config.toml
image_size = 40
num_classes = 12
norm = "none_scaled_ws"
stem = "deep"
label_smoothing = 0.1
init = "torch_default"
residual_init = "zero_last"
beta2 = 0.95
lr = 0.0016
shampoo_beta = 0.95
ema_decay = 0.995
batch_size = 96
epochs = 3.3
lr_schedule = "constant"
Rows from block 9 of a small image classifier, named by matrix and row number. Rows with one number belong to one channel. Each number is 128 + 24 x the weight over its row's rms, rounded and kept within 0 to 255. All counts start at 0. Numbers have three digits each.
After each channel's rows are labels from the 100 images, of 14976, where the channel reaches its highest value: "responds to" is what is common among them. Only what is clearly more common there than usual is listed. The data: procedural textures in two colours, tilted and lit. In brackets: how many of the 100.
# convs0: first 3x3 conv (model.blocks.9.convs.0.weight, 128x128x3x3, standardized in use, each kernel summed), inputs 86-127
# convs1: second 3x3 conv (model.blocks.9.convs.1.weight, 128x128x3x3, standardized in use, transposed, each kernel summed), outputs 86-127

convs0.95:122141093133119106142184128132113078160114127120083168118111125105125139124120131133097144143130093162174094165159119122134148
convs1.95:143116101111116116104150181141115171086135140166081116133161125116116089170112172130112133136144171100143181162113140128131086
responds to: green (49); pattern colour: green (49)

convs0.92:132093050138104153121099111104162106100148140125126133164108121139131114141155113144099104131156099129096149084164143144116121
convs1.92:099113095125104153136145124126114165121137146080102143097127152122138065098148089138095145145139140141112113140123177101119092
responds to: teal (42); pattern colour: teal (42); pattern colour: blue (33); ground colour: orange (32)

convs0.102:125130117073092166116160141143128088177157187152135152113134138103103121149121132137135070113138129134109110134103131133158147
convs1.102:160141117105115135187132140152102151115107148122151143108152121140148142152117113147150056141134157123101128122125094154131137
responds to: red (66); pattern colour: red (64); ground colour: white (34); pattern colour: orange (25)

convs0.29:134156118112124158135140159110190096114144135123095151174139161137083139105116125114125109137123130111138115157125164092135112
convs1.29:147127115103121163186162211136096131096197140119105130144165168136141117120148118141085126117125167101138113179088105113161160
responds to: teal (66); pattern colour: teal (66); ground colour: red (33); ground colour: pink (25)

convs0.35:143125114106087113156138128178147157118134118123131135140110149128139115139084126119130112129142140114106136130102124085105146
convs1.35:099132111149103136097125134108093096129150104119156090127096185128145169133187108146192107173118105118163132150157116143137151
responds to: yellow (41); pattern colour: yellow (40); ground colour: pink (27)

convs0.42:116159125127128129097094115147119137110125134083142125152134124153144160137168103160135145112070123112145113123123117123106073
convs1.42:121103102115111097128190134091138129100129128101153154101126137138153106121157119136141112104172171145137077129136144167138168
responds to: black (54); white (43); ground colour: white (36); ground colour: black (32)

convs0.93:129148119153131153138132137110098089144115113136140160158126171128150138110133132125109111165104110096116154150103125132120125
convs1.93:142112130096144153101136120087123131112127138125130145124140196121125143125122138089099149158125136117158119170129126150103130
responds to: blue (85); pattern colour: blue (83); ground colour: orange (32); ground colour: yellow (31)

convs0.80:087146125179136113162109161114110186161115133136158165136134108163123180127084123104134119156114128140114097147169089149145107
convs1.80:090129100125129117127104140122131101147150149117134083155131106152103167113124122118118121123124088139104113162115105120120113
responds to: red (53); pattern colour: red (47); ground colour: yellow (30); ground colour: green (25)

convs0.74:143145131139116142090124142157138132123130132144127124149115143098146107121113095141110109122111099161118097133120221094133145
convs1.74:109112113131128144130128130104093114123105113127119164126151174132115187119178131106137100171146149079081142115123185136134135
responds to: blue (57); pattern colour: blue (57); purple (44); pattern colour: purple (43)

convs0.43:126130110142137149134109121119131186149172159145102115122152120134162120137109127141140100093101130149109125108125146149181095
convs1.43:141122120121100137104101141170167110161097164115156106134161131132155167141096136128106084145099117182128107108116120115128153
responds to: yellow (90); pattern colour: yellow (88); ground colour: blue (31)

convs0.34:105143112140135137134107130156165083076127168118116133159104135161134146150123161126161139160130150125127145160152113073132105
convs1.34:141128163114174097117098128095109114159125121106111155096135105145110161107190166146108154135121111146125152146109095145120113
responds to: pink (47); pattern colour: pink (44); black (42); ground colour: black (40)

convs0.11:127165136119120092142120151145152152110104115119119157115131166118116127139126188143126120174135122196154133122144107175149125
convs1.11:185140106133153095109121128109118077134115113104121132106147122124147099141124159142128106159129134118153174156087108098115106
responds to: green (66); pattern colour: green (66); red (41); ground colour: red (39)

convs0.26:144095134102111162110153125092102128135126157118111109145161124118119118151153136123110103138129119156147121108120167110159105
convs1.26:086104160128132145130103117127121101120136144133134152135128090129131129114084161167130089135108132165149156134095111136107165
responds to: yellow (66); pattern colour: yellow (59); blue (41); pattern colour: blue (27)

convs0.48:139102136106139153117145116094122113100085131141142098164134162121137122171149127197121110116099097114115115110102133121128137
convs1.48:089135128146102097118097122139152094185134096102123182123119127159126148189131137149089110126145170135123128125120148138181086
responds to: orange (64); pattern colour: orange (64); blue (43); ground colour: blue (43)

convs0.18:152077146146104130109147156152125087135136162171134126105148124134108129135136140160150102124097125157081096128099149108128140
convs1.18:125167139212161160112115156136140152091108158143128153170142128149130114138090147105086113129150125124152154130111113135129150
responds to: red (49); ground colour: red (49); blue (40); pattern colour: blue (40)

convs0.121:153119123124131158152146154109130126140140155122154156128130146147125106097170070129132148143108101160065128096130148144117099
convs1.121:151119132154176149126130096111120125145120109129152094163123158154125124128155093100102132166161151139139099149151190136141139
responds to: blue (48); pattern colour: blue (48); white (43); pattern colour: white (35)

convs0.123:102094085119189119108156165136108100145116112159120125109130147135132105138110132153120106130150118138095148132122141134144108
convs1.123:124140124101147120148079167127129116152098090157196093153105156103104150145127109162093115156091120136102154148114151114150129
responds to: yellow (79); pattern colour: yellow (78); ground colour: black (29); ground colour: purple (25)

convs0.114:131143111109162100100149092134102091131146089179141097122128122128140128139132132130107126108118139153089132091108111148148110
convs1.114:127127130113123138159099105142150130167141142098119144128136156106124128111168160149132182162140091098108174083120142111129152
responds to: yellow (48); pattern colour: yellow (48); ground colour: blue (35); pattern colour: white (34)

convs0.97:148153113124144129141148112117131128110113131138107143114092146134071161176114161123123145151101111160139152157114128122151147
convs1.97:105133109130126127108146108108100115136111099112166110153121180102129140149118190122095122121134157108119128144098139098108110
responds to: green (77); pattern colour: green (77); ground colour: red (27)

convs0.8:157135162101121168096105146100122128074116136160131187151155094118119160115123127139116114163146101102118129122123094140101090
convs1.8:134107133144159161148124113130116144110134154154099118097136140115152147119119130161098143144101136144160136116117150153063098
responds to: pattern colour: teal (34); pattern colour: black (25)

convs0.19:117144096171134145121143115081164079158118131124122124120108162057122120128129108154119169156082119110149086146136140111159121
convs1.19:118154132079175149118127097111131118096135131155121098141104139147119122130164129132145084093173125147144108149133141134118151
responds to: green (66); pattern colour: green (66)

convs0.85:096140115138155123143116138118104111167123120130129101120142113163110151120102128113117164133161110157095108125153116118142137
convs1.85:182104088137143123100115118105145166122142131144113144106135107144121134157151153170083107086123132120105140105104180143112119
responds to: blue (45); pattern colour: blue (42)

convs0.124:143145155162116112094119125129156056101161129146152121102090123133120128135110125142128106106109107134089129119087133153103081
convs1.124:101144130167154139154096122088139151100134102156074106115132148150128105162140110144176109145152142138129116101107084155111114
responds to: blue (52); pattern colour: blue (52); yellow (46); ground colour: yellow (46)

convs0.70:099118102139138143156157101125116116136147123096126112125127111146145163124150113164093128204151145125136140101133115153136093
convs1.70:092105109132103114129127147115140122138156144087064109134127098128127140067114145120097140113091098154140105165117101103172135
responds to: black (37); ground colour: black (37); pattern colour: white (32); pattern colour: teal (25)

convs0.107:162098153114123131146131109164125120174097160118154153102146157108063083164126101135108106108111133132124080137120163124122104
convs1.107:128138125151120108095141109164140133124111112131122119117175071113109199124088112130166116140129146111078138132127140153141117
responds to: blue (47); pattern colour: blue (43)

convs0.100:112147147149104138158123140108107117103176158147107142132115134141118149097144179155120133125126142111037125080114121121151104
convs1.100:139127141162133133173104154159173142093137170132106149097141141119142102164110151178084125122112131147132144111138125135082141
responds to: blue (64); pattern colour: blue (64); orange (40); ground colour: orange (40)

convs0.67:078130140132133161103145141130138125182119156132128127100100168152142141184127149141089091123162160160130136175124123129177140
convs1.67:105109151144144099155075149089132129145105092097112099127105129149119123117101126119116115108136102116113167147174118107127119
responds to: ground colour: black (30); pattern colour: orange (28); pattern colour: red (27)

convs0.47:151119088129163115082126116089174113147118101150081165128098113117120092141129110133078133152135125145143133160144130121136133
convs1.47:155126060113144130171114096122139155149127158163109104149116117077118065109111144127169109136126158115089158133112139103101121
responds to: green (66); pattern colour: green (66); ground colour: red (31)

convs0.13:136135158133145161176127125137112131169177098121101149116076098158179149098096119143092154146129110153049149116133087130122121
convs1.13:143103119124106115119073126093166117122142144132192147169112141133123138103117096104146151060059105140125145111138120127121109
responds to: white (73); pattern colour: white (67); black (50); ground colour: black (43)

convs0.91:137092111164102147098090088120149103109097113117160123132127103138110116106119131105127120143115144132099138113149180152097153
convs1.91:166142094118143126108120085133117147114146114111109146112121151126139111199099117087155077098163141121095156101110138109114165
responds to: blue (49); pattern colour: blue (48); white (40); purple (37)

convs0.87:117136159164148131119143119098133146105139113124159073151113086089135072142101120139077096112109125117104149124116137124132126
convs1.87:184128152157154122124100092102105126118145095107134194131097109144122135142184143141176111085121117143148108110145135137087111
responds to: black (49); pattern colour: black (42); white (39); ground colour: white (30)

convs0.37:118116132151175129109194140082131123063105113131127113148140157135088159162113131154144106118138111116127084148116124115157118
convs1.37:077137127106140130129130132120080089167152118093133149126117083170105158126157126133095121115143094087105081151097148133134122
responds to: orange (49); pattern colour: orange (49); blue (46); ground colour: blue (46)

convs0.83:126128092157171149147127122138111139065150122089140140150134121129118090127132101088119125139105123134112136093108161128136132
convs1.83:113088103130141113132127141146151166127136152111105151149131142150140101133113115117126085125169127136116110142109132152093147
responds to: green (53); pattern colour: green (53); ground colour: pink (34)

convs0.3:124098125102127145186119108137161098130139131126153151099135169149112117125135156128116146113118125104138146183119112079159108
convs1.3:134118118150109130100154077136102140124157112166153127099126100114129142141165087128115180154131142133129139173112134142101135
responds to: red (57); white (54); pattern colour: red (38); pattern colour: white (36)

convs0.57:158121097115093130140134095129160106104187167115082136106151147121124097136120128107116079102147148136112147136101110135130149
convs1.57:134133118123110151152159150138115121102120145113153137132116147115147138150143140116093069132132105171094075147181125129128131
responds to: green (62); pattern colour: green (62); white (37); ground colour: white (37)

convs0.9:128148119148122131147154118102097107168145148131168135106127129128112157162099118099069109114142123120142074117116121097124129
convs1.9:087150124138176152117137130118130131105116149111093136182111128120111147176198112120174164153130175114155114113116100127099114
responds to: teal (53); red (53); pattern colour: teal (53); ground colour: red (52)

convs0.45:151127125102106147102128164123106126162111168171132121135118165138165109121151131125132103116104137120096173083161117147139141
convs1.45:115133110124139143108158157071122132134080151113133144148139137162181146139127160168104090119179135122119185137102131146122069
responds to: ground colour: white (29)

convs0.38:087120131143151145117140132103145108164092160167120116105135164145138120135150119084097152147136139126128140149073156155133118
convs1.38:120165143148120144115119170137123122155180106165112115142089152163107121118161124121140142102141145116143143092173143098183142
responds to: white (47); pattern colour: white (41); black (37); ground colour: black (35)

convs0.77:138125101143145143114149131129135121106121136159158162132151117141095134140090090123125134138103109130123162110099104152126158
convs1.77:115183122117137157104141166144165137107180106131131131125131117164148164133143129121122112112132127149147082157109086123140118
responds to: green (84); pattern colour: green (84); red (38); ground colour: red (38)

convs0.10:134107072119144141126124116146115115112192149080131143174123181136116137121154129151112143124117083122129167138130131121129073
convs1.10:113137144106154101178130125126138134126110136059098139117143122108110125138131112150119106114099137145132112137104157107165110
responds to: yellow (57); pattern colour: yellow (56); white (37); ground colour: black (28)

convs0.78:118169124138120111102120138121128129176133139095145119138097116139141102123095117170128132172113107151102135105114132125126132
convs1.78:141177103129149106125136162138112083113128097131096137133161132110136133156084103069125102139147126130126111065117103130146119
responds to: purple (49); pattern colour: purple (48); pattern colour: red (40); ground colour: white (35)

convs0.12:128107129176131169146152161144147119099127143129136113150127102162122145113122140133119105153154134120113147128135120116124178
convs1.12:133131166132153094168105141126127142163111146176132126107129131097113073109147123110123137183096132127123129088139148121177121
responds to: teal (43); ground colour: teal (43); pattern colour: pink (31)

convs0.60:130124126142120126187135104115134124135133137128133151100125108165155124110093131177119123148115162199143157175131128128091188
convs1.60:131126141135160131088112103112133136122137136139113144191125088147109131097124114125130127149153111105132145177159115117153129
responds to: red (58); white (55); pattern colour: red (44); pattern colour: white (35)

convs0.28:163102111140111096109137136097106152135086142157148104115150096136097154125147157144135087158122172141097144097119084154129141
convs1.28:122161159117134169130126116130116135142140097146094161159081151135117129152114163136124153164104121106128156113163113124095141
responds to: pink (53); pattern colour: pink (52); white (41); black (40)

convs0.32:120142137131159107137134137133063144166098115129150127139135154118124111114184128104113128138131127121173133163160098130136149
convs1.32:124096105144167143121118128123168149107136158160140142124145161120122080132098100128120143145122168114168092148130111120121099
responds to: seen at a slant (72); red (36); pattern colour: red (36); ground colour: blue (34)

convs0.84:131166119148134113162137139106125090177131167122120100150134142115095121120180158100122149128138166120107112126181144126121101
convs1.84:148108119131103066108139132138086110097104098126117130097148158119109120108110123094087117121137150164159157159164131126148132
responds to: blue (70); pattern colour: blue (70); ground colour: orange (34); ground colour: red (30)

convs0.125:131159109166099133127110149168118106117134077130148106131112145131141144156172150149115126119160091118125112132130159117139132
convs1.125:155139112160108127181131117110129132130129128116122121090138093125153078099121094105111109150065113143120130124152104115133130
responds to: red (71); pattern colour: red (71); pattern colour: purple (29)

convs0.113:157143145171082146128117102136154123119166119143168140157165132161132172178115112147127101113128113169156168115120134129124116
convs1.113:141108133116122136139116152131173146110105073113125096125179113128157111136115150143104115078113129085145125118086082127130105
responds to: blue (86); pattern colour: blue (86); ground colour: yellow (28); ground colour: orange (25)

convs0.50:091109116116142103133121140140107151110105111112169124153124152098164103138167104147147160147153099129170093155109140156156118
convs1.50:129129134138092088147171124163108122115092134142165118133094090106108128110116112129080136166097127134149146130150149141134136
responds to: white (62); black (54); ground colour: white (49); pattern colour: black (46)

convs0.4:136122118132108112089151147140081160142111143136122133123185155125170146158124112155128074126100097166140156138185165137120125
convs1.4:077143125155185102143135139142143117106143153147128144086116115142141106104108145174084136138107106159131152156119144130109072
responds to: white (64); pattern colour: white (45)

convs0.16:129136108134087128132169100157138116125114096160118145118089094113086100129127145130152098125130115090131145143163107156100193
convs1.16:140153112150110116129118165171114143122136110169120100131119117110117108146171124127171138142142189117134124127142136149131129
responds to: black (56); pattern colour: black (44); white (39); ground colour: white (30)

convs0.73:197127112140150116119155124102175124140103161122120140111130138109169129157146127116101078148110147141088130095134176104171117
convs1.73:090120150104115126133094151132122124139136157154086077157118132103135149114133128122121184081111125171120094148141129124099124
responds to: teal (63); pattern colour: teal (63); red (36); ground colour: red (36)

convs0.27:136134112129093139145127108118114137159145133050142139152103123135156128109131131130074114150131125163134146123113087185136109
convs1.27:139113150117110169119159068125124142125149128117171103129124159106140126123111143108176131129097122174162145148110127096121099
responds to: white (65); pattern colour: white (56); black (40); ground colour: black (38)

convs0.36:119117095174174125101159115121109094150124128162134122114131080148122111168145084119132161109116145112113156119116121104139124
convs1.36:133160161139092132084106127168132097142117092108164101170122125120059155090141124126093104121129074113127125119124110093135150
responds to: yellow (46); pattern colour: yellow (46); white (36); pattern colour: white (36)

convs0.96:134136095098113083087121178114147093166112115147148099142107149180147132157098120132130145128144139150120138137134107153157154
convs1.96:133164137149155137142147163129107079133174095085113104141123142121125139148147132118141118102139111138138137128099175100141149
responds to: yellow (62); pattern colour: yellow (62); ground colour: blue (35); pattern colour: orange (31)

convs0.119:116131142162124137116127109149158143111115116096164115140108153136106152117115137138161147141095099128061148178094144141144114
convs1.119:120101157108144105110139132086108133129174115127179118142148121102121155129139143102112137129158170115106113107132109152104098
responds to: purple (60); pattern colour: purple (59); ground colour: white (31); ground colour: yellow (25)

convs0.53:133126132181142135137147108138177132118144141117175164087128144148108124147106103140117149084145121121154114115122144194145115
convs1.53:135102064120126124098150118146143113114120100135134118074151087115107132091084131109124153117117113123123139159170112120153147
responds to: teal (71); pattern colour: teal (71)

convs0.116:123136155180118136126153151136122116125149138135142151119150131122140126131132151150154076118116136064098126103114149116140091
convs1.116:135096114167115097091104107140125139151102126111078140118134107162151125135070097117093122096141110174138160097138144162103125
responds to: purple (57); pattern colour: purple (57); blue (37); pattern colour: blue (37)

convs0.88:119148073167135090136134133143093107131127142103086102126108203108159115113138109175118120129112108113118128103165153157122154
convs1.88:093155137106146105139119108123139122135110114085127153135131084137120110098146127111095123109149147156119097152074127132113102
responds to: black (38); yellow (36); ground colour: yellow (34); pattern colour: black (31)

convs0.72:155100105116100105109150132101083145155124121085148129095097118125091092139141133131134131100117105162151117172146161106139173
convs1.72:119154111111131121103145110126142107104105126085144178138133097160111108128103114109134142077093109132142114167139102145146123
responds to: white (54); black (50); ground colour: white (46); pattern colour: black (39)

convs0.14:149111148115101130095129144114163134172145143136151141125142136153148152141167105124116124124131117122107098110132152142109158
convs1.14:141128138103125119131147191138117123128129172118132107112109127071123146132123109144100130128116091140144161130079124093153121
responds to: yellow (51); pattern colour: yellow (50); white (49); pattern colour: white (45)

convs0.98:099133115141166139125145108107132118104128119137128112114144147089146138141124158129107119138153119127101095099130127177120078
convs1.98:123120153140095142143149128099136120114139135100132172122142121174124155093130155104194180148136110104106108131149174113114125
responds to: black (44); white (36); ground colour: black (30); pattern colour: white (26)